A small sound classifier, trained from scratch: 2.02M parameters.
Rows from block 6 of a small sound classifier, named by matrix and row number. Each number is 128 + 24 x the weight over its row's rms, rounded and kept within 0 to 255. All counts start at 0.
After each channel's rows are labels from the 100 clips, of 14976, where the channel reaches its highest value: "strongest on" is what is common among them. Only what is clearly more common there than usual is listed. The data: synthetic speech, music and everyday sounds put through simulated rooms and audio effects.
# conv: width-5 conv (model.blocks.6.conv.weight, 256x256x5, each kernel summed), inputs 86-171

conv.14 [127 152 130 158 160 109 106 155 113 145 135 128 110 128 158 138 128 129 124 148 130 127 118 148 157 144 117 159  83 133 132 120  97 139 140  77 118 111 140  92 171 136 136 110 127 121 175 100 112 144 132 102 156 112 122 131  66 150 126 146 161 170 122 127  96 173  88 147  89 167 157  93 123 148 114 126 133 126 131 126 112 132 134  96 134 145]
strongest on: band

conv.89 [125  92 114 160 133 106  93 106 108 156  73 152 141 149 138 130 163 144 150 118 121 163 123 114 143 131 151 114 194 135 150  76 128 130 137 106 122 163 136 114 101 161 106 136 116 161  90 158 142  91 131  99 109 115 119 172 117 107 106 127 111 113 106 113 112 145 131 147 129  97  89 144 148  78 105 155 108 159 152 152 118 133  85 107 141 120]
strongest on: reverberation time: 0.15 to 0.3 s

conv.222 [117 100 125 152 128 146 141 115 118 115 124 157 133 143 193 184 104 175 160  76 128 167 138 137 127 120 135 111 151 174 153 106 132 144 119 139 199 118 128 147 123 142 105 203 134 108 141 158 168 131 126 139 127 109  98 144 114 114 102 102  93 152 105 117 109 175 109 102 149 145 134 109 177 139 131 138 121 124 130 124 147  90 106 104 118 136]
strongest on: dry

conv.215 [117 104  96 120 120 161 123 140 112 102 102 126  92 144 149 150 146 114 129 138 137  89 152  83 114  74  77 171 129 102 107 137 145 157 154 150 110 127 142 154 124 159 126 142  63 136 153  93 135 124 145 123 153 120  95 137 146 128 120 146 152 131 104 148  75 105 115 139 124 128 136 144 150 146 157 116 150 110 130 136 171 123 172 132 147 131]
strongest on: far

conv.59 [119  82 115 132 151 128 146 135 128 128 129 130 121 134 120 163 127 123 115 154 153 114 100 104 123 115 143 122 139 151 140 133 147 119 121 113 163 157 149  76 114 177 156 142 120 151 133  98 145  90  93  69 121 111 116 145 168 128 145 110 122 124  87  96 101 138  95 123 146 105 174 159 157 150 159  96 136 137 139 113 117 161 113 107 122 102]
strongest on: short reverberation; reverberation time: 0.15 to 0.3 s

conv.31 [135 137 142 118  95 142 125 112 127  79 124 154 124 134 114 119 137 172 161 130 148 165  73 181 113  80 157 140 118 125  70 165 149 152  93 107 133 143 126 178 137  78  98 154 146 104 122 135  97 101 139 135 101 150 150 154 143 107  98 111 131 128 161 106 132 150 116  95 141 131 112 124 124 131 155 144 117 128 121 110  89 145  78 147 116 127]
strongest on: number of effects: 0; dry

conv.197 [ 82 122 163 119 120 118 107 147 139 117 147 108 146 125 143 113 156 107 116 112 163 150 119 119 139 114 147 122 125 124 130 121  92 113 115 113 164 148 132 140 136 159 100 140 132 136 109 160 127 187 116 121 181 137 124 114 123 153 124  98 117 100 104 111  99 135 121 123 126 148  92 153 153 112 105  98 208  79 117 131 165 106 180 134 159  92]
strongest on: telephone band; bit reduction

conv.148 [ 96  97 140  93 111 118 171 130 157 108  95 107 123 172 128 116 135 149 115  93 101 103 105 110  95 114  98 120 125 111 130 141 106 130 131 169 138 130 124 124 144  63 194 136 145 174 140 141 101 114 104 105 134 138 133  82 146 155 140 112  94 129 138  84 153 131 119 110 128 168  85  94 129 118  92  85 127  93 113 153 117 132 163 104 109 117]
strongest on: telephone band; number of effects: 3 or more; reversed; dropouts

conv.45 [133 148 104 113 117 136  89  94 148 159  92 121  96 144  96 103 129 132 135 110 137 113 125 136 154  81 166 101 168 114 123 106  88 144 120  99 122 112  81  86 141  56 109 118 126 141  99 114 107 111 165 109 144  90  95 162 132  93 119 138 105 121 139 129 117 125 144 126 117  63  67 118 142 153 140 133 149 132 108 163 154 101 187 141 121 143]
strongest on: reverberation time: 1.2 to 2.4 s

conv.98 [125 127 111 118 107 102 144 111 125 135 100  85 119 139 122 107 102 203  95 128 124 138 113  96 102 139 107 137  96 153 115 114 104 114 173 118 170 100 170 138  96 124 168 170 100 134 166 108  99 117 146 145 148 139 106 115 157 122 121 114 130 100 107 123 133 117 162 157  78 160 174 116 147 128 104 141 126 107 154 114 138 156 135 117  95 149]
strongest on: number of effects: 3 or more; dropouts

conv.39 [125  90 101 115 166 129 146 172 136 102 147 138  88  98 107  81 119  99 165 187 113 159 132 121 129  82 140 131 142  81 162 136 132 173 129 156 137 101 166 110 104 112 139 151  88 132 142 130 149  94 128 141  94 112 156 137 133 107 130  99 118 109 145 153 138 118  87 123 159 147 142 125 118 134 143  89 135 138  89 147 107  95 135 102 149 116]
strongest on: far; number of effects: 0

conv.124 [158 158  94 135 119 146 100 122 154 148 150 172  96 113 112 105 124 187 186  86 125 143 100 123  92 121  99 107 108 137 124 126 113 121 138 147 113 141 121  87 113  69 165 132 135 131  94 123 133 115 140 102 140 141  96 118 127 110 131 125 142  85 124 128 127  86 125 132 101 125 120 133 115 100 110 112 174 125 135 136  92 123 166  88 132 136]
strongest on: wah

conv.17 [128 129 109 162  62 127 102 118 144 164 114 156 167 110 126 132 126 132 166  74  95 104 113 104 123 155 128 145 115 110 130 123 171 100 111 102 171  83 101  91  91 140 126 144 116 122 133 157 113 125 104 107 133 131 130 119 171  99 131  90 125 169 138 135 138 149 112 147  99 132 103  94 103 124 120 112 139 139 133 172  97 139 155 168 127 142]
strongest on: drums

conv.43 [ 96 140 100 140 159 166  93 146 103  97  68 125  81 141 118 151 150 165 123 130 155  82 153 137 114 138 176 175 134 136 134 133 143 122 120 121  96 128 117 118  99 142 124 121 134 125  99 100 152 101 182 120 131  92 146 141 131 154 110 133 128 152 144 124 118 115 135  92 104 117 140  91 140 173 104  85 117 154 117 123  94 164 179 139  98 137]
strongest on: band

conv.219 [128 140 137 146 123 150  99 157 155 138 156 160 147 125 147 129 124  45 119 129  85 144 104 105 113 145 113  94  93 108 105 110 143 112  84 134  99 118 144 132 180 101 147 162 143 117 121 157 141 175 127 122 102 153 121  97 141 148 136 150  97 108 107 130 100 122 128 132  67 118  87 154 146  97 127 100 110 127 143 134 119 141 125 136  99 110]
strongest on: dry

conv.23 [128 130 125 155 154 146 160 113 120 107 151 161  73 139  83 139  57 158  76 132 139 104 143 139 136 121 145 111  96 115  52 150 138 168 111 121 107 170 155 142  95 113 123 107 137 123 132 147 156 122 111 106 157 130 144 118 141 115 135 128 159 143  97 103 124 130 135  92 109 159 129 161 108 176 110 106 134 131 147 182 105 168  74  65 139 124]
strongest on: number of effects: 1; everyday sound; dropouts

conv.76 [131 112 114 128  95 174 127 118 142  84 120 112 117 132 111  91 184 199 105 128 140 120 114 136 130 139 101 146 117 122 121 102  94 100 144 108 158 121 113 151  90  99 103 142 116  96 127 133 112 150 130  79 105 118 134 170 129 130 182 137 107 170 137 143  86 129 119  93 151  98  85 140 100 136 109 146 118 122 147 127 168 154 120 148 143 143]
strongest on: short reverberation; reverberation time: 0.15 to 0.3 s; everyday sound

conv.151 [119 117 140 145 125 103 158 105 139 107 135  95 100 111 114 142  97 128 128 113 123  90 177 114 145 138 140 156  94 124 151 134  99 121 158 142 132  85  84 134 100 108 108 137  91 115 133 120 108 130 145 119 119 108 114 143 147 150 101 102 129 127 127 121 102 131 145 110 138 132 120 112 159 132 128 153 157 114 116 134 157 158 148 116  96 156]
strongest on: long reverberation; reverberation time: 1.2 to 2.4 s

conv.110 [130 107 117  49 115 112 118 103 114 149 116 143 136 129 139 134 154  98 101 139 111 128  85 109 119 133 125 142 171 115 116 199 100 146 145 155 155 139 142 131 124 140  96 131  91 133 163 114 132 121 118 139  81  95 141 127 130 133 111 149 132  73 145 118 165 144  88 175 149 122  88 116 113 123 132  65  96 137 124 110 105 132 114 117 133 117]
strongest on: everyday sound; number of effects: 0

conv.112 [ 90 103 147  93 177 108  95 104 133  97 126 115 181 155 161 115 115 128 141 116 133 143 121 137 130 120 149 129 139 142 122 132 134 108 144  99 128 156 164 101 105 124 106 111 150 186 114 147 121 116 157 109 157 127 113 126 158 174 119 102 111 120 111  69 140 106 147 110 161 110 115  82 114 116 128 178  99 157 145 171 142 112 171 153 122 108]
strongest on: reversed; number of effects: 3 or more

conv.126 [ 99 119 119  94 133 119 100 124 138 155 142 129 122 131 126 120 108 112 122 149  81 118 142 107 137 115 206 107  98 105 128 118 131 156 172 137 107 114 108 161 165  92 118 114 161 137 144 116 123 167 147 206 124 148 124 122 172 112 134 108  72 164  63  97 115 157 122 123 129 106 129 102 124 152 145 133 127 128 154  89 135 129 140 135 122 124]
strongest on: dry

conv.171 [174 126  51 160 120 142  87 132 132 150 115 143 103 115 126 134 131 134 145 106 101 113 115 135 126 107 119 121 166 172 131 151  87 154 124 124 113 152 105 137  78  94 151 105 163 140 121  92 109 184 158 132 122 126 108 100 122 135 125 124 127 107 114 127 149 121 150  88 148 113  72 150 154 163 146 136 147 143 169 115 120 117 130 143 133  98]
strongest on: dropouts

conv.217 [131 128 146 162  77  98 109 119 158  98 119 178 145  83 171 111 109 126 157 157 169  89 113 105 131 104 106  97 132  92  79 125 157 147 132 140 150 143 115 140 109 161 118 131 138  96  97 137 117 154 155 152  99 138  99  86 167  85 140 140 119 112 113 104 115 120 130 132 100 124 112 140 153 124 107 164 114 121  98 132 124 120 100 141  89 123]
strongest on: speech; distance: near

conv.80 [130 104  83 118 145 104 145 125 123 140 101  90 102 112 144 160 168 104 138 114 119 107 177 160 141 119  68 135 146 152 125  98 106 148 111 132 115 130 119 126 102 122 133 127 152 132  72 111 111 127 156 118 140 125 100 135 172 132 116 162 125  59 160 158 126 148 118 140 109 184 102 132 148 121 167 125 132 140 123 128  96 132 112 104 138 150]
strongest on: everyday sound

conv.100 [114 122  89 163  94 121  85 162 171  94 162 139 134 110  85 119  96 113 124 135 159 155 142 174 189 137 121 144 119  86  96 102 162 124 142 105 117 136 100 106 111 143  78  91 131 137 165 174  99  93 103 104 124 156 131 184 146 148 133 165 152 125 143 146  95 117 117 154  96 140 142 153 137  78 105 136  96 141 151 114 138 174 127 115 133 138]
strongest on: drums

conv.63 [126 181  89 156 116 148 110 126 142 158  88 167 138 124 117 150  87 118 131  66 132 137 165 114 136 132 103 129 111 112 117  98 154 160 132 116 116 121 111 110 102 122 117 135  83 193 127 189 118 113 158  85 108 113 142 130 145 137 146  90 124 197 143 126 158 143  84 137 109 120  96 126 128 144 126 152 132 125 116 148 140 137 163 173  98 128]
strongest on: drums

conv.175 [129 124 142 100  87 138 105 140 150 112 103 121 144 179 165 136 153 120  93 151 117  97 154 134 112 158  92 122 156  95  89 128 167 141 183 124  82 146 119  82 132 114 115 107 153 142 130 203 145 113 111 119 115  87 136 134 144 113 113 104  94 203 102 125 144 144 117 111 129 168 138 140 136 154 144 126 146 132 105 153 126  97  96 167 127 113]
strongest on: drums

conv.212 [146 138 110 153 135 116 129 109 158 168 132 134 123 117 119 126  98 154 135 120 117 103  89 129 114  85 157 157 128 137 137 115 166 116 109 111 107 134  60  74 125 115 149  90 167 113 129 151 131 176 172 102 111 111  89 169 147 140 135 111 131 150 163  95 133 146 134 108 146 125 170  94 132 145 125  99 117  97 156 158 108 157 112 119 103 104]
strongest on: number of effects: 2; dropouts

conv.46 [110 111  81 126  96 106 149 139  95 175 130  71  98 110 132 130 112  91 164 158 152 167 106  91 110  86 148 170 111  95 107 140 146 117  88 145 152 130  89  95 163 115 140 152 143 116 125 169  93 167 134 111 106 121 121 149 149 133 106 121 116  88 102 118 111 149 129 126 148 120 165 149 160  98 129 125 146 105 134 140 182 121 114 107 134 157]
strongest on: distance: near; everyday sound

conv.64 [111  86  90 112 124  83 162 136 141 105 156 122 164 169 101 158 121 209 135 140 154 118 133 145 146 106 143 123 112 148 101 113 103 108  88 107 122 152 151 106 101  98 129 121 156 137 147 184 106 132 162 122 114 120 106 152  69 161 143 106 120 124 124 101 122 118 138 146 133 100 145 131 149 114  91 113  99 122 117 139 112 109 137 108 144 157]
strongest on: reverberation time: 0.15 to 0.3 s

conv.5 [116 127 161 109  74 125 168 113 144  87 147 147 137  93 120 131 101 155 121 121 101 156  91  76  89 128  61 116 124 124  94 136 133 134 120  54 115 154 114 161 127 108 118 158 121 118 143 133 120  94 122 155 113 126 135 131 108 142 109 128 158 115 122 104 136 157 105 114 168 147 129 156 114  95  82 140 104 147 107 141 112 134 152  86 103 126]
strongest on: long reverberation

conv.91 [127 120 113 123 158 122 112 139 133 144  74 171 138 149 121 113 127 129 143  94 132 156 126 147  62 137 113 101 116 151 110 118 113 147 120 114 184 130 172  98 118  86 132 100  94 127 135 139 139 126 115 146 146 120 115 124 136 115 130 108 118 136 117 127 170 122 190  74 133 104 158 111 123 151 137 137 124 114 118 172 109 136  92 157 120 172]
strongest on: number of effects: 0

conv.103 [114 139 105 127 120 108  98 180 128 113 124 127 147 150 127 110 139 132 134 134 124 151 130  97 110 107 104 139 134  98 101 154 129 150  97 112 133 133 143 178 157  99 102 117  70 145 121 100 123 125 157 164 123 127  97 162 155 149 104  82 168 140 147 123 131 160 110 123 170 145  65 126 144 131 107 116  92 129 165 118 178 137 104 141 121 151]
strongest on: far; short reverberation; number of effects: 0; reverberation time: 0.15 to 0.3 s

conv.67 [107  97 139 174 126 148 138 120  91 125 146 144  95 124 139 106 129 171 129 124 129 126  96 164 100 110 127 132 110 143 117 128 152 145 108 117 148 139 116 130 134 120 126 165 121 120 111 143 134 128 106 119 107 154 153 126 119 169 145 130 119 104 132  88 159 120 124  86 116  96 115 169 140  89 105 149 104 132 108 107  94 136 127 148 156 184]
strongest on: dry

conv.230 [117 143 101 131 108 115 126 146 105 119 106 148 132 123 147 113 155  67 133 149 125 132 132 140 153 140 114 190  95 109 115 105 114 130 107 127 134  91 131 123 145 134 129 107  99 113 135 127  99 106 136 111 112 122 180 136 169 176 145  98 101 141  97 139  97 150 157 159 108 109 152 196 124  59 103 105 169 140 157 134 131 155 135 151 101  88]
strongest on: reverberation time: 0.15 to 0.3 s

conv.115 [128  73 141 158  83 126  90 118  95  83  93 154 144 163 101  86  92  85 139  94  97  92 107 177 109 116  90 139 138 144 114  75 145  95  85 191  97 139 196 103 119  94  90 117 154 118 120 107  99 151 114 124 110 175 168 177 127 116 117 163 134 106 103 144 160 141 152 162 131 147  76 147 129 113  99 132 143 120 135 136 130 149 127 118 163 107]
strongest on: speech; number of effects: 0; dry

conv.96 [104 133 157 109 166 113 120 105 115  99 122 145 100 109 110 150  81 141 127 113 134 136  91  90 122 119 119 135  94 159 144 144 140 111 123  93 146 126 161  93 158 130 106  87 141 161 151 141 152 111 153 161 155 144 101 132 114  86 163 148 112 119  93 109 133 123 112 132 173 132 113  87 110 148 167 124 144 149 116 151 125 167 114 117 123 159]
strongest on: reverberation time: 0.3 to 0.6 s

conv.107 [135  97 137 139 139 184 145 127 116 146 178  87 135 146 120  92 139 140 112 156 166 134  96 135 152  90 115 152  94  75 128 125 144 136 127 103 146  81 189 125 105 148 120 142 119  84 102 122 145 129 159  91 126 128 138 119 122 130 142 120  91 131 138 121 128 122 122 118 129 128 102 139 122 138 179 121 111 102  85 125 108 153 126 127 108 116]
strongest on: far

conv.66 [124 111  57 115 107  93  87  99 150 157 129 125 114 136 112  82 190 111 118 144  88 113 128 124 153 115 143 116 106 133 127 102 138 129  90 130 144 134 118 146 114 176 145 135 148 112 112 130 111  89 163  98 123 125 113 102 140 168 138 137 182 168 117 108 121 128 144 143 179 126 108 151 160 148 152 115 144 149 169 136 129 122 121 170 154 137]
strongest on: far

conv.235 [ 95 110 151 108 160 107 110 125 101 109 114 163 187  91 130 120 126 111 137 155 135 110 106 133 119 121 145 115 172 142 140 125 114 136 162 111 146 119 140 117 155 122 121 125 123 106 151 142 134 154 112 120 111 130 131 183 141 142 148 131 120  98  83 154  95 111  94  74 109 136 150 114 123 128  90 143  97 105 136 145 141 133 155 189 149 124]
strongest on: speech

conv.159 [118 118 162 130 112 114  89  96 134  84 166 143 137 103 154 156 166 140 120  93 118 111 157 113 135 117 127 165  97 112 116  95 106 174  51  91 118 138 120 126 131 140  93 137 151 146 155 107  91  99 147 113 112  99 142 112  86 138  99 100  72 135 126  90 106 173 107 140 144 107 137 154 105 133 125 157  92  83 151  98 131 115 158 140 107 170]
strongest on: band; dry

conv.83 [104 149 149 120 145 122 116 111 126 133 152 105 115 133 166 127  93 102 110 111 134 157 155 100 164 156 139 126 125 114 159 134 109  98  67 129 112 103 125 167 132 126 101 143 120 126 122 101 132 105 170 126 136 109 106 125 123  81 130 133  90  75 136  97 102 111 118 121 148 141 118 116 127 130 139 125  68 105 109 128 131  81 114 109 167 139]
strongest on: everyday sound; number of effects: 0

conv.36 [128 123  96 145  99 118 141 101 119 134 125  78 126 109 144 136 142 136 148 150 118 148 106 171  84  90 165 130 150 113 114 148 140  94  94 210 134 143 126 135 136 149 156 140 123 102  97 129 159 139 120 106 155 127 149 170 146 167 118 114 183 134 147 117 152 168 122 108 121 105 149 122 106 169 132 127 152 123  79 126 135  98 122 136 100  89]
strongest on: dropouts

conv.74 [149 115 126  94  99 147 149 139 157 145 116 140 134 136 157 116 128 151 162 116 134 166 128 106 100 120 107 135 158 132 135 147 119 131 102 129 131 118 142  90 124 128 131 137 132 112 139 106 172 113 112 142 105  87 109 132  86 151 115 110  88 145 107  94 106 171 147 107 147 156 177 125 149  81 109 166 156 121 118  85 135 107 115 148  70 138]
strongest on: chorus; dry

conv.12 [ 80 140 154 111 117 138 126 147 146 112 131 102  85 125 107 116 160 141 134 159  92 119 119 119 148 123  97 116 102 114 138 129 158 103 116 126 127 134 103 110 138 105  67 126 163 109 173 144 109 118  82  91 108 108 140 143 101 177 132  79 123 131 104 108  91  95 132 137  74  86 121 148  98 121  90 134 121 144 153 116 117 103 143 154 119 147]
strongest on: chorus

conv.178 [128 117 112 172 152 131 160  95 145 108 113 142 121 136 141 145 135 100 141  98 152 109 148 180 175 115 131 116 100 139 102 123 127 121 125 117  85  86 134 143 172 148 146 122 115 113 105 109  77 125 127 109 124 130 105 121 120 133 132 115 112 136 109  95 108 161 126 150 159 114 107 113  78 178 110  70 132 113 112 102  87 120 112  99 137 144]
strongest on: number of effects: 3 or more

conv.180 [151 103 113 107 108 114 124 153 128 155 114 115 125 139 177  82 132  72 144 127 126 122 181 146 102 135 154 100 150  76 113 116 118 113 119 110 120 181 119 102 159 113 122 173 147 129 152  83 144 134 100 146 114 150 134  91 122 147 145 126 131 174 135 102 197 125 141 164 148 134 108 134 102 133 128 120 111 122 122  96 136 120 130 122  97 135]
strongest on: distortion

conv.167 [131 147  94 127 109 129 113  93 127  78 122 150 114 134 188 120 103 185 111 147  89 158 137 143 146 150 177 160 120 158 150 103 127 100 130 122  95 108 170 143 122 153 130 133 101 106 147 162  86 141 141 158  99 146 116 167 161 119 107 117 114 130 119 120  82 163 167 101 133 186 115 129 113 150 100 186 129 153 128 143 101 116 148 166 116 139]
strongest on: reverberation time: 1.2 to 2.4 s

conv.240 [158 114  98 145 122 132 123 123 112 146 130 100 143 159 151 115 104 129 111 125 125 158 109 139 146  98 153 116 128 159 139 160 121 105 157 133 105  98 195 146 136 120 125  76 142 145 185 111 125 116  95  93 141 144 115 114 122 113  86 123 127 117 133 108 105 143 151 126 162 123 101 144 134 117 120  88  83 162 150 119 126  91 114 112 173 131]
strongest on: far; short reverberation; reverberation time: 0.15 to 0.3 s

conv.142 [126 148 134 124 106 129  40 123 116 127 154  97  76 179 157 137 143 120 129 110 104 137 115 142  90 113 144 131 140 134 125 132 173 145 157 150 133  78 120 173  76 103 106  90 130 136 129 109 135 122 104 121 116 142 149 114  84 164 124 153 151 130  97 120 115 112 144 122 100  77 122 172 157 136 166 147  96 142 108 129 107 141 162 136 141 109]
strongest on: speech; number of effects: 0; dry

conv.239 [125 125  93 140 174 167 138 112  77 143 110 169 143 133 116 159 107 190  99 131  94 137 124 151  93  95 125 148 136 161  99 206 161  68 130 128 144  91 122  98 160 112 120 160 159 118 102 155 131  86 136 126 169 151 173 118 142 120  82 169 109 124 152 132 141 140 131 134 107 120 143 155 101 112 148 130 144 150 117 128  91 135 125 133 138 120]
strongest on: short reverberation; far; reverberation time: 0.15 to 0.3 s

conv.161 [117 126 109 120 120 129 149 116 153 162 140 145 112 155 115 106 131 159  82 150 146 126 117 129 122 118 148  87  96 131 131 138 141 137 185 110 140 134 168 112 159 110 106 108 104  90 164  81  97 154 104  96 109 125 124 118 127 169 136 149 119  89 111 123  98 154 137 124 130 121 132 117 151 131 161 138 136 111  83 126 161 149  97 178 109  93]
strongest on: speech; number of effects: 0

conv.99 [141 152 152 141 107 119 128 103 138 129 123  92 137 141 155 124 147 126 149 120 159 147 125 155 164 138 111 148 117 136 107  96 111 145 126 146 147 108 148 111  99 144 105 148 144 120 147 148 158 119  80 123 117 103 169  95  83  79 127 128 100 117 150 104 127 106 114 173 107 145 133 152 155 127  97 138 134  94 109 133 138 134 146 108 121 148]
strongest on: dry

conv.196 [154 130  98 120 134 134 129  80 153 139 108 155 138 136 140 166 140 121 131 161 119 136 133 128  71 137 168 175 180 137 154 131 134 122 128 109 151 151 130 132 108 163 148 156 143 138 105 123 135 139 122 104 123  62 110 171 178 117 115 106 142  79 133  91 119 126 156 160 158 139 122 157 158 101 149  96 148 134 156  98  83  67  67 124 143 112]
strongest on: reverberation time: 0.15 to 0.3 s; distortion

conv.193 [148 153 145 162 111 115 107 152 130 170 122 121 116  86  93 127  97 150 141 114 131 113 120 158  90 111 124 136 113 170  91 141 105 133 144 131 131 147 122 140 116 141 138 101 139 102 117 148 106 108 125 152 130 135 143 143 103 150 114  98  87  86 135 132 161 108 143 114 121 132 108 153 144  96 134 139 105  80  76 139  98 105 167 106 145 155]
strongest on: everyday sound; dry

conv.149 [161  92  94 120 115  88 110 109 154 104 115 149  74 125 132 145 139 129 117 149  94 121 150 153 108 142 114 162  95  70 128 136 125 114 112 134  70  88 129 137 185 107  87 151 158 137 111  75 147 139  98 119 119 113 141 126 110 117 133 114  79 117 119 108 141 103  90 146 134 117 144  90 108 157 140 101 134 152 127 147 135 145 119 151  97 134]
strongest on: dropouts

conv.210 [145 121 147 117 138 156 152 173 139 167 138  86 118 115 147 141 117 108  95 146 115 121 130 135 149 167 114 134 108 156 129 170 139 107 131 175 132 109  92  46 124  77 113 104 129 147 119 135 154  82 120 144 140 120 117 149 103 107 108 110 173 101 131 166 164 155 111 118 112 108 104 180 132 136 102  86 132 135 120 114 105 118 154 153 170 147]
strongest on: speech; number of effects: 0

conv.0 [ 96  81 116 140 119 106 130 121 144 100  92 144 164 121 146  90 112 124 135 109 146 105 130 130 130 121 121 144 126 127 158 151 132 110 151 109 170 108 138 109 140 108 137 112 126 103  91 104  69  95 131 122  93 111 131 104 114  95 132 128 115 145  87  96 115 133  98 111 127 126 137 162 154 169 109 124 119  91 141 132 151 133 118 107 118  79]
strongest on: distance: near; number of effects: 2; chorus

conv.26 [119  98 159 116 100 132 105 132 154 109 145 131 115 141 144  82 157 132 118 145 152 127  87 156  84 124 145  90 149 145 139  65 118 165 115 170 131 125 166 136 130 136 196 119 102 155 141 138 169 123 138 122 128 111 170 115 133 109 109 131 117 144 120 122 142 144 105 103 169  96 119 136 142  89 108 145 141 118 138 121 142 143  96 157 132 159]
strongest on: everyday sound; number of effects: 0

conv.7 [139 136 155 109 134 111  96 180 140 113  94 103 133 100 144  93 154 158  98 121 157  98  90 155 116 102  74 117 111 104 146 132 146 138 145 168 143 163 134 138 112 153 149 155 126 135 110 142 128 128 110  86 109 163 118 128 103 123 120 134 123  82 173  99 180 135 155 151 145  92  91 172  96 110  89 127 135 139 115 117 114 114 115 116 124 141]
strongest on: dry